A small model that answers yes/no questions on an image's attributes, trained from scratch: 32-pixel images, encoder widths [64, 128, 256].
Rows from block 5 of the image encoder, named by matrix and row number. Rows with one number belong to one neuron. Each number is 128 + 32 x the weight over its row's rms, rounded and kept within 0 to 255. All counts start at 0. Numbers have three digits each. After the name is the row's rms in percent of the matrix's.
# fc1: MLP up (encoder.blocks.5.mlp.fc1.weight, 768x256), inputs 128-191
# fc2: MLP down (encoder.blocks.5.mlp.fc2.weight, 256x768, transposed), outputs 128-191
fc1.294 046:186121139130151169129136092120160122105147105063129127095133126144148102053195127106141119192147110167156105173186168057116143178105118153097162120100045097117104127092144094136172168180160144
fc2.294 045:050140126142135146163112131180108136186130118178121125100143116108081137216149119080101159150134116065098144127095101171149177074113150089178139112145121141119138177128113141168146111098084132
fc1.295 037:174175113114106178135140162103140145105175104077152104120154154110130166083136148126124175139105140124116142100140179084116099144150107144065113126150126134173091081114166099080131136147144147
fc2.295 035:132117125132161087120128107112155096169043095113133103165151108069110099148166101136125095195116137141136128141140141135229118149119122108177116087122107132064166166122102141168129110094177154
fc1.296 077:198168147152156138143152148125129127194087141148131150101164112098128126165123152150084151101152099144158112106132114195099089109146171138073139091134151138095134104143143096176155124114126110
fc2.296 078:182144141131188118129121189101103080124124086104158127153124092123139139109161202088132128130173116112157105129095212125184176111094168153115123108127110092113108102130170143141156132103127173
fc1.297 047:107122179135114165119106122154135107181204080168127116131083182166121109129147082151140109147106080166135166129108109118107121173075143131113115080105169144110153139109126181044169072153087118
fc2.297 042:106101180077133128141132162158146115107118177105136166106174132056133114130183152128139125107109109142079104186091182099159139033042148085094158153152138099103153141192120138105147147138134094
fc1.298 125:151141114121115115098138135114142158118150131160154121114145112076139147159203151088122161123105141058151092150117159102114139133119169094118203089130089070180140142095119111156083164093137096
fc2.298 121:134110156129176139066127119120128061126103063054135091139147144160118123094121124079158165182128113177105156054113138196132034204106127082137148143114127102102116136125143125072158153156106119
fc1.299 028:150134108181129208104125116085108149163154147138078106154097098154141191130124133070095122108129144188164123088119142146124127141093106090127063080148171136154149136126148146166150064124107130
fc2.299 028:076143139080144126153099166155129159155083179136179122112150126152049152117151060131181153157148107048076206155170131127113109151181141105113220108100113125113153101118134151098061165141148162
fc1.300 094:154169064121148177156074122162081094140112112146091153086120116119127162077101069143095124115138126134144120152069101113158166161168160116086187128111148150115112087120147166166092152107075109
fc2.300 088:106089155096156085150145106069056083145097167109144109168097122121142100108096155110179158116169048120133168116159136095129187152121142103123131101073103098178212121125060173121181160174150115
fc1.301 149:095131107105058107199168130127123136195129131154131145128127167099198122095118149149201132128125170159109181156138117158125150134095119158081143088085112099065071183119136124087102163193118162
fc2.301 153:157148114138172153136081129134130171152160135104120172178128086171102123089118165130140090179153116160159068148090144163137090185145186173106165147165106157102145129125078117121135116143123159
fc1.302 040:147097151163074236169116144066092135110164120123157117083120095129122180123096096168099143089167149161145101153132140071184138148157073133117102131195111127093169090161124160131163125161129124
fc2.302 038:115080135108156101108121132134194061149122135099116178137169132154135151128098112118147145090156116090105126080094153132193085158052122135119165113102125142141149095135122187192109109129171158
fc1.303 037:100062110137143145138138152141063101202106156146115168120156124137126125152190100129099114078172106086100122073154169113137218152188139095150167116103134109061122154194172191115159092136104107
fc2.303 041:153086193106115169157120183089141115106176143133168137077094176072082159137102107132103144094115120104138129090046097101178123130193119146157152132112100079205155081105109115120123151161177133
fc1.304 084:152079087133156064126158136128168150169155125100180122122119163157158105126153137072151171084148099120113128126118130120187096122125102112110109119104121074084160104166145194119190169185143121
fc2.304 090:125043178145150127122113141134147121121148137152057121082134236156132118090121088078141152119120111126107109141128136100105173192126101140154150154148145081180067166100139134109113110127115186
fc1.305 183:113152112146115111137123116151149084104121127098095094119156142152106100121124127072174171131167149183156086083112074181123173186110127146113087115134092133152110125115127119154166090092112125
fc2.305 187:105120146137078094159121117136102103141132133159143132131167116113173167120141095151153171113107092181068140142148125108152141159113162123143154078114081088139136094194080099125165148153131120
fc1.306 144:164155108107158231135238135131129134188140126071093133185155105120137137096072071130092131169118185121145106103118101196062134107095125079119097209081152132149082133150132195123136084078078159
fc2.306 155:111152116130113104099103109145123116107128194070091111114133140141056111103114147171154146113148140160144169156087141206146130101122105093133101183097057131151142092124134149117124137069099123
fc1.307 086:117130139079079080164144168127162076086095153136122117126142142045150115148155171141122141126140113074117093048122105111106125146101090095138185116136115138159115116142200098115112142149131129
fc2.307 096:124109129111142074110198169106082134078085127146119071083152178178104145121112126130165172152083094153136143124098167145167147164160182139133153119180116138114145184100127176153151070112114069
fc1.308 055:166143052103070074167071115131125229128131110127146071112103125098172150136109148146087157179169125143176088113123160136106115124103140123188112130139134129181176111089114128094102100046165122
fc2.308 059:133143128127134133140152183111123097091105159108097123185162090168169084163129107126156126163115180118117152089160110158146110085112107100161131148128156132063038117158117092186104137190136172
fc1.309 086:199121139113088130153120108076109180186148091123143141122176174106142144146142171081145149173124135105102106135114103130166076102010186116131137117133063065102166099132099136131122168125128090
fc2.309 089:128163167086106116117174096130117079079109148112166110179143171157152093081102152148155152126147110188108118118101157099136176101162099098117159137149189206129131123165106073105114187124116187
fc1.310 117:067125080151170123100086148181196109143124098128095132152082095099099224140120159106121122125120122124142107161164130106128091190164145110115115141123121198089175094134131156132101083084124141
fc2.310 121:137137103176130159098139146152114134070120118113141164132150144205126104109192147139142077085139148160133168121148179176064155114129133055129114116111133046122184195099091058073109115111069174
fc1.311 077:203118116114104112073118101087086167188139169085113170109146175123168184128095119107127177116082054085144146144121152105157101098113140108174082147188108163102133076110098119171103168076112090
fc2.311 078:108144102119187162077156119117128152143113162182100154190104164169121118115085135127174145138095139121115108121145088182120122138092096092127158122114189178126133104110086186121141105105190111
fc1.312 140:092096113101132169108097159094150089145146097106181085145113094154140099129138071109165152084107179063077094163145115122130077156142147138115131196104116142024115130123119164098148116165172153
fc2.312 131:119109096108063151115154150118174171112080128196111168126126147104095116125149171141094119138086114164078134093127115203123074123128191131179160090168141123183073140110111117217134092125121172
fc1.313 092:063108118189115128137171140130154120154190107118152153161106120082104124093107095193124171136164177125099121092077104077144137127126128089150137069150107133117096149170144147137147127089102180
fc2.313 094:172089167064107094112143129165135143145164160121126150115157144086131166104155095137132121094132094072139093117158127118087120116113138145097162157123189121100137132141144134111184148210110128
fc1.314 058:095124130132087170138148101083151151140074145176121086139148153135141122170090082153128073083172132153051209115089182101132132179149102147141159093181137107141150128121117143175073194164100172
fc2.314 057:171122138120186127105098180128133102144155123146155144150189101139115143076144121138123146133111131096072092112137097187125097091082112113132145144125165068163122118135073109090135124129104110
fc1.315 121:138152154161108133178125117139157082123146098116149097106168174103181111136179123162127134205115204105124113081105075115051134103102093161122132111134116105152083075110099150160204132163105136
fc2.315 112:156132170133098119144147168150138150115166143179079133120196134126133145127080065138178155166125067182099123131165156149156196167150155115148115090163154129159105119119096124077123132140092102
fc1.316 066:134197113111140105104150141115080158154094133106117084132166151161133171124142085076109127078168103139106121157196138167080161114167127088174128158097118104105081060161160165143157099088161131
fc2.316 067:112127160177138175110135189156180183088153169174084101053095145100091142104138180109148127163067191132136135151127117124173122137133076072124151129111141134139080158162130117043103175168118124
fc1.317 163:168079098081161123114142113093109093182071099180171159123167101121156189104112165100117119105163137103065156131152108118145141174108100151154151127171119127102111149121105153134125150112121152
fc2.317 172:122129123186085164100203128094151166089154100147154115115137143123134186078124152192080123119131119096118125079101089083105105157088206152116140166162125062137164168148163141098126106200104175
fc1.318 165:130160185116158084084119118115095055194149162155088100082217142131118112112160138159109165102173100115122145082119168171084158189129135105103111136114120079167113129161130093113163135128098089
fc2.318 159:171087186125169119111126073096143095118152073139153163122108096209145109139104153151076065161101099142103125138150113099111122110129123108109171168157152093130083116101145129125201104112147107
fc1.319 040:130120174184082111163120121107120101114066153170155089099132140173248110160215128149122141085086107065123116160127135117114106140105124149162114122186143139122162099127125195139138159092137152
fc2.319 041:024140093088155147127199132118136124124180097159109098153132113148055132171053193096094134163169152160098139096124157147128151152150145111136126138129118137104137100104180029136149137132132118
fc1.320 125:083152112076144081217121123121104174135132104163124081133186074120123126106131130138111124142137074152155117104139126158081075114108125123146156139138095137165156151162093181100090143175151146
fc2.320 107:152138163109122165095094085080137103175114128105126073139218133142161163120156125140142164160093121119143114129112151068133094146207146117158130160116137095144125091140145130054187127140117133
fc1.321 070:116085123191129135112171146143127075162087141106143146053126126157085168186137133126138165180196129112063143132068131178186145100140169092166182106090138083116160140181141144119174143152121048
fc2.321 072:098119191165122144110164109104147124054113158128110160096107176092106064144113094146150077158086146163158135136114155108167142127067086166069163106157201138154048108182134096137130137148142135
fc1.322 140:141156163102105141124175148119126068139138084109143144146138084191130157136093084149112175180151140106123170122098079175106163151080127109133094140111169109142074057137083099163140152050126136
fc2.322 140:172141102127090113142131166098148173106124133152111124138146116176117179159135091113104162055118107154068085146141102115134124128166180118156120088080163112104133102126128134147141189132190151
fc1.323 088:139141120163129128154114156194162136139073107114062103112111120137144101100096122134096178113111128118092135083111125105158143152097103095179178148094108097117092136126157110162108143140151104
fc2.323 085:125124104117116071116149140119101136095078149134133080106084192143103150111125119122152182130143124121136139153114116108155134118147174092152118161163110176107111177054164156156209100126145146
fc1.324 037:092127155137097051108110171099101126173199103144074107121077198157135161077146061106162139095112103136167116176140116153104144157133119141130159120111103152093125170114124189129189193120110061
fc2.324 037:130110183111141164157101171137144109138106143114129134142116141105068100163158148120091144105173105118122096050112125131139102096159099113119071126153128132125157136187115127067172119148130149
fc1.325 044:150099114157138121162122141119123165088099099116099102133137108094102103131149141120154143139103145159161113171150107121152164171155142154136108137186153138149098105102129142178108121123112128
fc2.325 044:116112118118141091144137178122116128161051129152149111147121079104134135128062137144151102120071131083115159131141100159174092121139099107123131050130119109121065104147154137075112124157158175
fc1.326 041:095157149153066149118127130164100069140117172133100125170154141151162154099118106102167062135027133115170103121108155102138119115124129111125135144076107120127092186191161118109126124080098068
fc2.326 041:193120134109158109130107139159180144130144136150149149087131128137131066161158191216105125117161108173061162126132102153092136091107116173130095084093112161139134106123104131154103173151096168
fc1.327 048:099135197189145193159135025174133132091103073118087130080124131133132098115173126123092179162158146120132133195138149112144133098036106145123094074141085099171147111063143138114152132141100101
fc2.327 049:076120152086142151151140129151095138116114093160133087117116122140079108177119130146152080159124115059077134150119129175150164080153167087133163119130147188143120116117106141108092109134126143
fc1.328 024:123167114149118102185105144127144124129058084093152144123166088127169110147176159151146161115136098133180166186170145083129118086082132125129051062137082173050070114138148084116093117137195121
fc2.328 023:113130168100099152139185133140154122092158135171084126134061186187139126131112124140158091155062179140074103111058148176129172143160125143157179177114185110129178127149131129129143161127112125
fc1.329 097:095116115141117137140116135103104118143129163133132140096151070141124104189136109150124156124090136074116149140138071134088128140135184185132109106147150156125192126140151092095135124051198084
fc2.329 104:160144119045176100143159120224118107138079088164104106113130160136140109074130131159128157130122155152193099074233089181114092121113153122105090181062138084090044087164159082150087135155087152
fc1.330 116:116173161132092131111089128145164125121045132187088163055123129090115169170096082145139122150115164139158118116131129143103182074116113164146172125151166150160143142148154102135061129136139149
fc2.330 114:112099112073068110113130189078112124120103091125114110144226150179159127095115120136134089118138119139145096137145110186153073112153138109119141108139126176047100151099141154144131112125125056
fc1.331 023:093132096086130145159140112140159103088123121077192145093142152154063125168148141145099123109109175032114139112148139087115143126131113183172104101041167093131115115092177164113092109190136144
fc2.331 026:128060126123188132145129151153162151137115142157124124145112135096228123063149127104156115143109077160094166159131156147141141108086171055090209108135125119133107096138118101197115112154135182
fc1.332 152:083116123140168156143185117094170075146130078103071155108158177136108122116099121162135139080115155138140109085092213085164127124079139154148096087079093149147053109162187120141123152151115135
fc2.332 150:151105126137106102094167084160174156102133142118100092128109172127099130120105077112157150133074140120116123120162149159113051106105109132123129149083149151119145088067175162166145158148131108
fc1.333 155:094166141132138171162118095083120114167148162145099126176123137176142087181094099155152102214068113188151158148110085174137126092138187119160106118176105137151105114128146183117129066187113156
fc2.333 138:124122100189201097129142103126112156117135090183109147173143137128097125096077139101137045180168148166135183131109135135113120139155162222074075146195151149092109085148093164088158131078157099
fc1.334 083:142081140157109129073128119126165116156073169157144137139201148161193115134071145147161147163102113150122155134192132149157126170098137164136049131113124083117113165120097144127108158126149143
fc2.334 080:143143101142128140156183110102092170167160044129089132180048092209099129143105132109151174093131137067110086151141132119115174142137116140122087100132076081138123094065106090155203135124166143
fc1.335 097:132127129171097111113136155099106164142134096098104093128150159150123114110161138125106128107089170148051122221113139167139131175146113120106134063139139089116100136120135171148120126124137144
fc2.335 095:160113159045134128129075154071111151155122108144125051121144142168049169179090121089086119130154181166139161150129123131116122145152126060138088141187113174102102113160078156087141088187161110
fc1.336 093:097136095123149173095093132115088127100214155106126110154106121124087064152102138123112154160154066130124088103120064205158130133165147122137105054098119095142143178046116119184138122134177147
fc2.336 093:097110182087085145138153120134179181087056139130078205117098074140100182147103118115149131123133132087120205157193185079107124178096142101106187166128150167125096095155145147145111125121150055
fc1.337 045:134132130158159138180096144075162109157156166177150128054130150077177144117130180185101077139064195151148135147133059160115115154104134074145124164129155183096119141123121112148099133117183174
fc2.337 047:087132113068163122124168126088133144083109126126101145136077167103129140146210148110161115094155118121111109086096132120066113095103140156219129155126143111107113089155111082126151175103136086
fc1.338 066:136068116128163171118122130072138192185105139099129169163095118064083092147183120112109104040145142201083046164179113132157187123139159150111154093113145070090174089153104152137112126094140143
fc2.338 064:145087159148134095173083127150082113109148121113157064074109118135158176119098168152171153091074144115152150183133127170152113192098144125098083133137178125096141110152184132120123136116184085
fc1.339 120:128115164101100162141188154157163183100109127119084129121116146142112113126138160135085143084085147102135070134141170134137174104110105133143152094092137159133076114099174113144110141186098092
fc2.339 136:075061116106106150105116133103123093111075156117102077132119115167123119084107135123104135142141159125120145174137139177110163107069128177110153155098152194091080127129130123104133129103127137
fc1.340 178:134105128199173150095085083109125170168167090097033130095117134141060083111146121173160118153136117144106146072161085194142188123131085198080153172120103143146131130104064147115140136168150155
fc2.340 163:104110121097091102088121121081105196129133131080117124107140115074083126144085153135117165102139121168117144121123108135134107108116113143130136098179132130119139171182154175107137124166164029
fc1.341 049:164080155069141153157125095113083133165118155139102145161125154097125145103087194204042153094078158099160093114113169102176137184111156080129127166099139146150164148133070103142145148131133174
fc2.341 047:152122155093133142144112138120147138112102124091091166106136151160137110176178100137167116099099125147114152102195159117151136133129124113155205110120112165124121081136138152094161152111140160
fc1.342 045:085112139134125081164061084137168118150139131120177122130179090124154127140191100096174163191114075112129151158095123142076120144123066082145153126107121143161131162065082055116136129085185149
fc2.342 044:098125114139099142183189141183128152084137144119107184065076138152105129114128163127126122092146153133095109128127141146090166133130188175091127181187114138111110180105157166161108114175125113
fc1.343 047:139132116082103157115136125149151153102124119107076159135147133127082114115113210088142088147160176165113117107109130114124116156124077133115120177139086116163122173162131140127123172097198107
fc2.343 048:102133142126169166145144088094105056101133078088129111141164121174121091089075096155109146147130112136155121131175098105143143109116179121069104145140160133098114108078109141132135129115071153
fc1.344 060:096100122097135148135162089079092098109151129187124106147178154173151107167109095136146145108122120116093153123165101141138176125041135169118138122119084093175097106153117177182141206164121080
fc2.344 059:152098155111116154118140175170144135127117180123095166111149136165073136121127081122130082158085087112082126141147152143104166113095163101122115099109123149082128085128083130063094125128180162
fc1.345 134:124064105090091132137156135053101103173101158104115109127144119159052174121122150167057152114157121151121161073127124117191135105147149167125125082173171125082121101111133116168130136091092194
fc2.345 132:136143156156113107156169143216094131156104162133146173142212145140144101108108068122150060145143105114142067129119151129073144156104123175067129151047125127144135113113174171105097145167167081
fc1.346 132:124146123129119119192137210087113070129104077133099133207150130132171168153134140136135128153147162133073120171151168129146132151144182073129105187073126107130175059181128158088150136175151144
fc2.346 124:153098118103139084095105134084119127149111116081133033129152134140048085135114139097204103124052168180108167139114076128130148158141130154149084125130143227114159138118155108124177104152156127
fc1.347 030:066185152126131141192207098110094070125119124112136113084141125158072106148125077136142161091124167101165072096150149086139125156086155068107115126070125161074097129161099148174148124141156175
fc2.347 031:158088141144163127147137135147162119130110084196084157101166166115131190131141106110122109148157109109118113174132086194148212102112145118129155071091140098099120106102119194082103166119105170
fc1.348 052:129115072142089139164135080144082118122100133159142151102175182070138138140151142116126114136116103122120112125069102109169166113116138156170117175116086104173174082104127095159112146131194165
fc2.348 054:138151124094091093155131083113141090082169124096117121174175066119184157094053099146066188127133136129143101052131173116095174161090107119119168154131167092110129140099167105126166123138119214
fc1.349 028:183083126085161146120103152120175183066216147082141113139157128132108099149183158136166145080078082143175114144116106103126120168152104100168163150054091096194163114100122133101143093092154142
fc2.349 030:084169138112119125139144091204094164086112144161125092096113188114119160084138167153133125112144195129080129081153111162103160112109146153125095089147159142088107149182099114160092121157125111
fc1.350 032:097185139042167162125126148107118097111129174126120104123075101179075138141110154084088136152149126102173093112119117124125166154143109076106152079140076175170129211096112098130120140153138182
fc2.350 033:102137159158121115099122153145139166143078138156164176103163125069132049079172088122195152125180119147089129144134121128124119107140176097132136122119149121114084087121170143063078112133038080
fc1.351 154:151154123141146166186133188127083106172140207140171147154102107116157103121126132136109107091104152193164143132126176167119127092086110072149151079099169133172114142152184142146127156102132115
fc2.351 179:165180129116150141132150134120105134162136182116132107111094117075116082104117122180131138106122159086114147078110112180168093157140142157062145170107131083106120141187112125063180151128157105
fc1.352 030:082117117170154170155058115148146120139115136162191119140177141131112138188171085172066107064137132074111141171179159145116116109103106167180161131055100122172129142082106148113088137102152093
fc2.352 032:180180162097211166141165153106135125130102103092080160115075135099119135155156179131160122115122167167137101128131101125119122154116151080089100081128133129097132098115152163151164160192131151
fc1.353 050:106100121212140117092138139107116087131217130135177110131154193135113110140165103141092150094145104098085155108157086111157154145116079116128050112082142110103129115095119172154127177137122080
fc2.353 041:093113181097146080126146166163113155113141113168049174065129183154168189141172130130111064121166104128119129122141138138037198134136114102108151072136131087117115174181089168101181150131089179
fc1.354 103:134138107097128149159098114161191102089190076054127119127140161123154181123162158125133145169149110076168088142106100091130132115133074136141091168090128085153111141164158096165175128110111099
fc2.354 095:081138127086114203113063124151110124119128127151127126151115185121158139117095132156132101114127170174137124141109099109108150094121117134106141150077165177160102122119156205131132105118160160
fc1.355 080:113130144144148138095068192080146121181113152138151136136057196153097181151095085106135131133120144165196128146158162172183093136138139110093109107178118162157132166129117129121157061138150076
fc2.355 092:146128093135061109128141092127122118094161151104133144170158023099149082147147144143151147118104119166101126085145145106140132072181103200136152115102158069130160164160136162074156118140098115
fc1.356 187:179127163165128120116143123089088100131094086102130138133176158084117137148187145076152127138173115169115070191165172135159082166113120159134080065139150102132117166103093132149155114131138165
fc2.356 176:103083135103172147121156154098151118139109148130158094141160107080162176171130166085157136103097081088158134139153125185109127118116181163146111114124119180081121178071167180102131081093157144
fc1.357 025:156077164116172145157156152133144099111138133067115127138138069117120140097093126139189121149182113166138109111118180154151110130100139168146154082110123156141140165081108084109153107124132144
fc2.357 026:127136110164160181081141106133131115122052126145155128154103188135105101114177115097127122165136119087123142185184153125167132156153113143129106093113116099105098084119131070185126115140096151
fc1.358 122:168105139149198183119069149144095140175115166113092151078102180157128151154172142093142128077140112133165136114142112163127077135096147136081053129100132090120158119110097145142186162102111089
fc2.358 122:089086114137141148101146144108146130110130172132110146124113114135124156123140160160120101110215134139088152140126152115151141111174100092082104129122124171086089096096173091099158122140057148
fc1.359 106:109123123135104066144086169123079109172116115163131054125081116193141122100088077125089177102116117104098170137075184118109063118171096138139186088143159103130149102098073090136120124073174139
fc2.359 104:097208116063156138099132134101120127110140182123140160118147098173109135171156162103129081134152180155148115064092125112171155146156109179166101098148152092136115089140160178071120136149123116
fc1.360 060:121150081163161167072151125109134129203163122172123163139104159166119157127156084091124122108143155157119176135210074169088185169120127065141126048127145155082137169115114178117136089137168110
fc2.360 066:134108169111068112161154164174102178142137116141143146106154087052093111141128163199177096109156093139104078101106147150139141059142202187111109186186087090091132116134108129113132082136055124
fc1.361 029:129106126149138183118143142129079099172176109104210101154179147125107167107129143151112156176146142085140119119129075120187148122111146100079129169122138106102124115110155074143137146104062052
fc2.361 028:117145120104107061170116156148166082097088181106077120160124150096096156148132134142123136086135137117142131035104156126073110126121140097141088090094167215129150112119060105136142132161152136
fc1.362 030:133132115072096081191151140098150181145145093091137071125096089167138096123138112111112167081113149114040098099183141099174134077099159154169114125118149131127090103139116109142185151144142120
fc2.362 032:147124175171185152091124107144119075082119133161098136146159176086154142089158183124131092092104128141173111171188108167077158168138146121119165123133179128084170159131147133150126159159151111
fc1.363 186:151122128052053134149128118143122166137102109120172095128134120139125126120047127127166135149095114123176165181099143083134117205019152080121077064145156069131107139147149124114165107155107132
fc2.363 176:122139138095140122125161102123138198124126177106086095128137162183114112098069131123156088093100156151096090121145068171078089133076137175065088143121153104119164130131155104103116125159158165
fc1.364 151:112110084121093157113081093061105206174136092112125126083132126096163128161135158151086105136085050098116144098188134173130112078141092130172154126177147200047108111170118170115101096179150099
fc2.364 143:129117130172157154172181164120145149071144132112071134116151181152112136135093142136126109075127142081161125151148053107116175107134167101140137113079120116153135119135121147134063082158122124
fc1.365 049:089089132134093135165144211048132133116135057123178141175096123147141122091085128144150117141148084106096155121152221131119149122113146117120084053143137128073110095159082135087148134153150117
fc2.365 047:143162093111076153115152113182108096167178173097094164096135118063121160183146147120149119098121125176100185144104097144168103123133145080134153155115064147195122126096130151113122054116124133
fc1.366 036:134100156129125128158128133106159142162157110085163072108113105188110094098146070181126161129182132100119116164133122086135062116056129163118164083143108125148120105150064075086120096199175169
fc2.366 036:124145130156124182111130149129103081125142121139133190125160150115162147107134151060156105104126130145110160146156123207152121117104182083085129110096157116138171188106180184139114104154078088
fc1.367 112:135127195147135115088128114156130115154137084105082135135184060119124152153167090070119125173113175161080130126081166118174129086059151091111082139097127111142114148153138133122143129064082118
fc2.367 106:064134146143135146059091079178146140127228119147135129169070164147131107171151141171152103158122099134144073148149099165076091158134131121107186166105105175121155120114086142136099101165077149
fc1.368 025:092169145110164165131114190137142135191182101119115098131134188121119178141190101179079087041105160145138086115121114144167183153123152073139110141146123117100187126129138146074092137129094168
fc2.368 024:116067142067079122122077130186110135126107190170161202103182145103097091148115180133172201174110113080131130105107125035128032118113135139129147159106118110110098097125152172156177106218107097
fc1.369 067:123131188152118119066162127144181132188207079222095136160116134120137180115174103136096105136124146105078155106081125097119166116096144140149114130121136112167119087185145099045045139139129129
fc2.369 061:098104154085126133123136153159058119132094203130150139086118181096067101080142131198123046107118149151106115138162182137103105091124113109133179132176081106116078147097073103114131139115076102
fc1.370 029:146094197109116143157102066086095168149168128156157103109124143109143142180151141138089137040164100148112130164139073115141072123073151105124157155133119146200164094111177154135156113173126210
fc2.370 033:078117106130165178162148140107114141122133136130106140107189172121138111101187094122168113156139176067141131111152168145127160083070130068123194116053127108045114076154142108121119138100159140
fc1.371 037:141154131153127103113124081182163057132103178164161115126144107097079118124103085131064136152132078115112174079057173176127145100173098102140092083148174110116180171155101124099183102102072129
fc2.371 035:139103184126161148194126134068112151136123165129157130095129118147126107168160112119123093148140158157135093140157174108207119165103160168148183128111133146184072076105139076103074089120190120
fc1.372 136:136145087148126135194122149128110187138134156171138102115101165157123113107075082134140111135159113136155105121109128187149098131171135119125162119176109115089162157117107132109118043133161064
fc2.372 132:090131145053108114052143106147072080113167146151101163174139143132109103159122197137115121109126128144109136083108125096090055122126133146125131134101144142168076063072128147125128094160052165
fc1.373 110:099096121157187112136141123100142102168147130122109097160113124085152114093144077106127172152143176114110098183120122078155173174125156102132114107163107184128110108161117182134159123116164154
fc2.373 116:123140066146127143112141084127111159141202170148122150117168131125064099126176113087123100174162097139103175136108096134147113089083157114164125125168141126141163150031127104090110133077137132
fc1.374 078:120214066131125106148138203145160098124183136144169135090149131063148113178155154179082133098131171105144102144133105111108122108140173100151157124124143130133087139120130096086107081141156173
fc2.374 069:101119098180114177143153162072106120114144121115124136163169094112210099113162162153154131168141165122144135116088127088088099151102107101178118107183123178099124135137189132128127107122169167
fc1.375 048:100113069127100110141121115146074131157141148128094129140106075136158086117138087179100100095110164130103178163149099140159140170121161128125101167083194134064083114058145143190109104126179172
fc2.375 049:132137126120152177135131163061111139059148152100130175101128175118104121132108129141163111107100142114100082094168118088128208104144094134154105094128104100149142100101102099108126140075104127
fc1.376 026:177107084131136084126121146139120108119118094107089148083167153054124112125112180120165109130126144178078136141107153127145161108086153098089073139157088108185102111187146100123087090100169081
fc2.376 027:100142126107045115120162066128106116124168110141110138138130095151158129132164101163091083156073041124153080105147128046119120094117107169150126172112213176090184159130147091151158194156143147
fc1.377 147:149071066169102125144157114118126087108139114174102134127137108128116169081078112110103152140100143147148086120158124184130116065166110201090106160118105049116134162140135085138086186110156117
fc2.377 159:076079124114167135133093150155158112149120207187110116148127125120074140084108128136208118111167120129131144029104109102091075171102108110154162139136145151162081105112091106168153109094165100
fc1.378 158:113163095181166130148148106152144132113108176099106146133119162123159109153087070134162164096139183171172158104089088190117160099113201181172064151130102114120130135115095137138157160106141133
fc2.378 172:132117147131140141097105094118142117153167126149109105147166200147115114072129087085116086128136075149137130147070136207127144168151199196108125135151100152144080149070102085141066077081149060
fc1.379 061:156175169060163165162107102134118109137118115162096177102103160121139121114088187131073125070094116081180104137131118086114131177140113093093187088134142194120179139146122118101119158134120188
fc2.379 061:115077127094097104154167155156117113105102129141130092133152153085148134190141040171136079100151120140090143111161146170158118123176154168105140210128221141107140126127152112097179125177162107
fc1.380 154:184119088103135110108081144094100113177139097052080133100114089109128151123113147136090119099102094087116147095178169103117111106186160170074130155126135176097166108131099136118166123151084190
fc2.380 159:069090118069092091043105195114157168113139122152150134203157130110140126158070075143090120164136101172078089116090119135131054087108121098099109203092094130139187156116114149149143123151108195
fc1.381 183:147183163136108162152131109170080139190106133137119131155180152086182128149075169091135088182098144075164067137095099177052139134111127132153111162186179103128142098150144103062092142151157161
fc2.381 158:118132132094137110132082143110074149148141139175114088113161173083135124136073134189132137155182123115153164145106087118132181167123089159130168113091110159154126202088094078107139151087172126
fc1.382 158:110162172146132136167094177195084120147165149117121083116145086102153082127097155111160142125150122108157097108113136152064159169133116057100121197150085174144087157124126113083174152179135142
fc2.382 146:087135139138129119073121101118078080093159091099117103176187140156124118116103099132107137145155135143133170180144064119165135117197144133195078166145149157153123146095112157105149076127103145
fc1.383 059:143134177148148128113120044099125123151086122113108141120162152134147116138137143112207167110108108069177058133121149109107096178078175111136037101143147120106095118171095107153107140128138099
fc2.383 060:117077151142143129146144157150111087127122170138095150157153145147156135169101117123147141163124116190077144096169081188145124129063141151167125163139129188115176122122098117120182189127174142
fc1.384 018:081100131119132205130139102111095104159185134101162115064075152107098150185086110124196171162070103123103093129102126090133168145088088091175159123060138073120111098121089171096152066120135122
fc2.384 018:157130157153147185138158147126162152138067115168131151167168170107101154106182141130076107076147125120105133140224149142170153128111175101089153105155153154133144085132118095219118167178152152
fc1.385 140:121070149108131170177172203148136131149123134053066112148189140140129106102206118081122128117113076126079113114184125138146155092140125139097137151156144114167113148161113102117106160132100090
fc2.385 142:136122111143102143123129124087132101056142160083105168122145151195107078083128075166117044120183144109188125117094116112078115116135136087040130132143135103161153131095148173122145105175088148
fc1.386 090:158120108187149126108180126174128152105126074133046168115101139130130115104162073104133139157129139193161136095104188144110118112122155129122160108151143147146120188082105169061139107142098114
fc2.386 091:066157157119089119122099107115100148091181135165098043111089111212143123153107191128085145167136112133111108166124117124104095066140160173156148105109094172127153138049144095123049147134106095
fc1.387 060:170118174131147104147145161129151092154113202114110115129148173123130121077139131114095131137160089142115162137127102151150088125075129116162139148119167135167118112142134136170066146109157091
fc2.387 054:081123095110178111120124136086104168139119166123142165132101150081120162145132127121161144162159139110158105189118130135119134158168155121178060088102140089123132163169088125126130140123155098
fc1.388 065:073145112127129175132112113152075091131086109104098114112094137104107165092133119143105189100125136108123153158127091167179183093120127137126108104093099163085137114191082156150102160074098168
fc2.388 063:136094106101167126176166099079149104110150124123141143116144160182092164151108048111189145131090118102146101133149156131091203101107073140114135140129100110086166134103112122102119125079149132
fc1.389 043:158104099085134133139149095122171157095153127176074122085117129150081119169120151112151100099126110174121121077118116154084156165150074114123183140136132076204115173135140108150107158101196119
fc2.389 040:106123158153161132123155084125088103155113080089077157171141110068127145121120090150128120116143135080184124201208137109156126121133142129127088126084123203112092147122154115123120125152082089
fc1.390 087:104165109147095115154193146113154115070160101078117142105200107158107088143168141115153156111139130118151051051116057149141187106122164126081097151084051148100108057108066136153158121138127215
fc2.390 090:107101132110133112099085095073165100132130156139099117123120117155145130170081092116206121100089101123126166140120148131167190188107070183119183096123141121107069135113152144178107158123198097
fc1.391 039:142121078143143111091103140107166123125139143165141154139161179093150178076128102076101138173132188139132110117161110137164151079086126083086104164088145162148091131132167133168126071117143139
fc2.391 041:134175141189120123140075153168099120124092140078069131085096112127134143133143161144137116075154117118172085143088163143128138110139096075140127133108119157121156062151124123128164145136146166